{"model": "masked image model", "train_examples": 97500, "image_size": 64, "translate": 0.12, "norm_position": "pre", "moe_every": 2, "shared_expert": false, "residual_init": "zero_last", "weight_decay": 0.09}
Rows from block 5 of a small masked image model, named by matrix and row number. Rows with one number within an expert belong to one neuron, the router's apart. Each number is 500 + 50 x the weight over its row's rms, rounded and kept within 0 to 999. All counts start at 0. Numbers have three digits each. After the name is the row's rms in percent of the matrix's.
Before each expert's rows are labels from the 100 images, of 14848, where the router gives the expert most weight on average: "top examples" is what is common among them. Only what is clearly more common there than usual is listed. The data: renderings of 100 made-up gadgets, each built of a few solids, in any pose. In brackets: how many of the 100.
# router: slot weights (model.blocks.5.mlp.router.weight, 128x48), inputs 0-47
# up: expert up (model.blocks.5.mlp.up, 64x96x48), inputs 0-47
# down: expert down (model.blocks.5.mlp.down, 64x48x96, transposed), outputs 0-47

# expert 58
top examples: blue (51)
router.116 104:405577452544537486494519529500557571446531444517380562445513468511460539461524543578453496517520495555508465516485432506371553522563490511401493
router.117 106:551477524452532509468553385575496460445488471573515525464465506491600503525507582503470458565451415425532407556598503527546430510466541496487447
up.0 109:510482564548534514498510589463397501511497464574480497598563521503443417545479444463507464523489479488387504393411544528464537492425527515457569
down.0 099:492591436505495477464463410454541555388566559485445497490440495488509566533520575526474520526582541477621477540583493526481507558530439480430469
up.1 111:514487490493537522526567516610536453613484558501512489423540503456545442532483596619531541513445456470441521476559444591508412505470471471476463
down.1 108:490420450445492532524488478523495483480457467393544525478473507456536472400525465465525438495380503453506460501509444462515452366630507524561500
up.2 091:523509387558539546508440638482527512528487480549570477441595527427521528525494503482533501470442609570448502478480590522473450423523515528530500
down.2 093:511416557446458427538626395554481475452568514431460469523419481534550462488523526444509506507483446441522492493572407497557528515556419482492492
up.3 139:508439586450537543520534452634582441570446502467545504386488513486525459489483610532512508477423502504516495521562456564524433473548475488566496
down.3 127:499415447410463514510463518544457450534461486400510491473532505461541523462517462522544467504358481468476483479502460493520446368626533478509437
up.4 094:447521556485564515502482439470543489484504484487531495425469490514522527496479431420405400358523622545560459521584467505502528461523501525576466
down.4 099:520452505494452422479599568495448500565511506438568493535507502531436424462478536528584600503486399461481535457422551499567440506410522478449535

# expert 55
top examples: metallic (71)
router.110 112:495451531497532544410578493478502440546551414503545474434610446487549478450558584480552555484439422573524452515568564480479529464566496563481506
router.111 091:491476408473562527443530442477521447572469414565450486420512432510524434616516563538430474487527414478521509472474603474479557479478470547500444
up.0 095:494565504459357520480398414448537471483509591453489534465509493461439568501505430469486525474587573450444478564537508452583474506437512490503523
down.0 119:498399517522542453516535543600449549423531520565513419513501519535521452505516424563418431566463459513459458446431507511419459454563521552457437
up.1 071:466499506410546521515510510500559372511461512520493470533495497477487473482528482420577487394528466462526531583490533389619457516407560554486505
down.1 102:548563469517422472500428439512462567439516502479471587498502559460510396521460509517470552504489528548515564387508467530446521520542446405612559
up.2 122:410478535402461442438571533541571440460537493525428429459493428516451519513592469558516459435506522501491572491525422472508528542544559547464416
down.2 093:477410464493562428484558515499470523480569580564476403488510489502495538571487420555497465542491424530547513517498538468415465507532528595401401
up.3 084:490503648406547522497572482462540391569528509466475477470573482524505572467532515456508452513498431464504531609447480522586482560493526475446525
down.3 095:532560519595507573474506555421513489432435479466445591452531550424522474546498542467433579459526521591572553422536489507443458520497479554568509
up.4 094:518531564395513435495576472523483465543483513475463476597489499436499460496449430493453411441483514518507559510481550551571399491457600522391510
down.4 110:490479476546472586528527443518428526453510498545554420447468513498506514468481478489548647512541470451512510440466465428417571521594451538611499

# expert 51
top examples: pink (32); white (30)
router.102 123:489516495500479510447600488548560500489449428512464566491445440485574499411564622584451510523443417509533469500504528552417461412516483475439519
router.103 090:500507533470520513454503515520561550390565545531502555506533482577504534607522540601507487510534594561481522485565474584460490595584558541489440
up.0 109:518538600480477447523511360371477483481503469450518495592507509554459527518456524432384469430471512510441451475500524553521465510420455497482492
down.0 114:527594484573513438485493562498421556499583513511529493478493523438479493505492440492583569501614486477498452528471483403490538561356470519560515
up.1 092:493502509536509447474473354559375507532492501525503513580489505427514561520503432476546455506406431448484477551508426506528526589493427464569502
down.1 102:522473425550488507559579621485531491501518464531526481478541520601441430454508574483479476514611548503502539479414496445442473418506570560436525
up.2 112:467492495497474511481584556524490493553541456423558472417508458506498548501531561594604566569469558449521463462570549481471460459458613551449436
down.2 127:487400504412498570507451477516498485472400512428525509483593487456581482539527548506567459472407461558507557485533510532570494439624547528514478
up.3 066:500456461528660438497557542544505504521447572503534490542507468445541480573506472581535568560437488467445495544561503538575526563450400464490512
down.3 069:505529487563452558478456524515483437506538513556494486484501500509491475399518610441460396508541506549567553509471444389465519454581584564587474
up.4 150:514567508570498415520555414448505531454494470583410522558481533557464464464546474407347475471499499532503470491494464547489506499422411514463517
down.4 140:508574499545548364557492536478467533480553527546491513590449495521409478586483452485503483483600506466477414503490503466505581556372499469495495

# expert 0
top examples: green (35)
router.0 105:528541506611537488518547472487503550419539447563427563473464604576423493490493540456385511494523496547484414493464474573429467489501427490458522
router.1 127:480395503542519535423539493572494445543517490571522363422551381551466479556534514447482446506469433459473501560439457556503483498537547528518501
up.0 083:450512444474490504521405527459465423437501480514436518501504469439453476548491442540456482486593519498478495390494527373419543518514612567541454
down.0 086:494463510526527496479647412491510520480492531483524489445566504583503531418517585544495576491437527534470499559564537620531464492477439519402492
up.1 096:436510445441580549478511545455525421530536477471501482466643436462528518508548461526523561509500517515508509537535459323507534496429564532488519
down.1 079:491453518520480553575572435525496492443600423520463526420474530570470486460550521419458513551455525590459464441481453561467415535556427430521493
up.2 112:525511530497588460550558529506452495487540510555520513538491542521420428546388530516448514463576571516442394458456454503468399502373512502493500
down.2 122:532583456545527435453431519467528550556464574427562508510518537391614468483493502502574531513535493455529588486530480463498589567441451541494552
up.3 095:460507498542375475465440461436549529542479518394524495536518468499462550508565479516548540456470441496553620578502504512603570598525473504479506
down.3 091:477428525452503617520544536547471424493542383555506494452450476514446529538498439508462438540487568540485495454543517541507393410552584546497476
up.4 081:500458448550544506506482575491455442412485538532479465612514494447436422572443498549518554494592505455523377509482520452488399472422497493519479
down.4 087:506572460489541479505605400506492508568556528438573517431498519534571459405516570390446490490417511555476532480538422485501474540473479478483573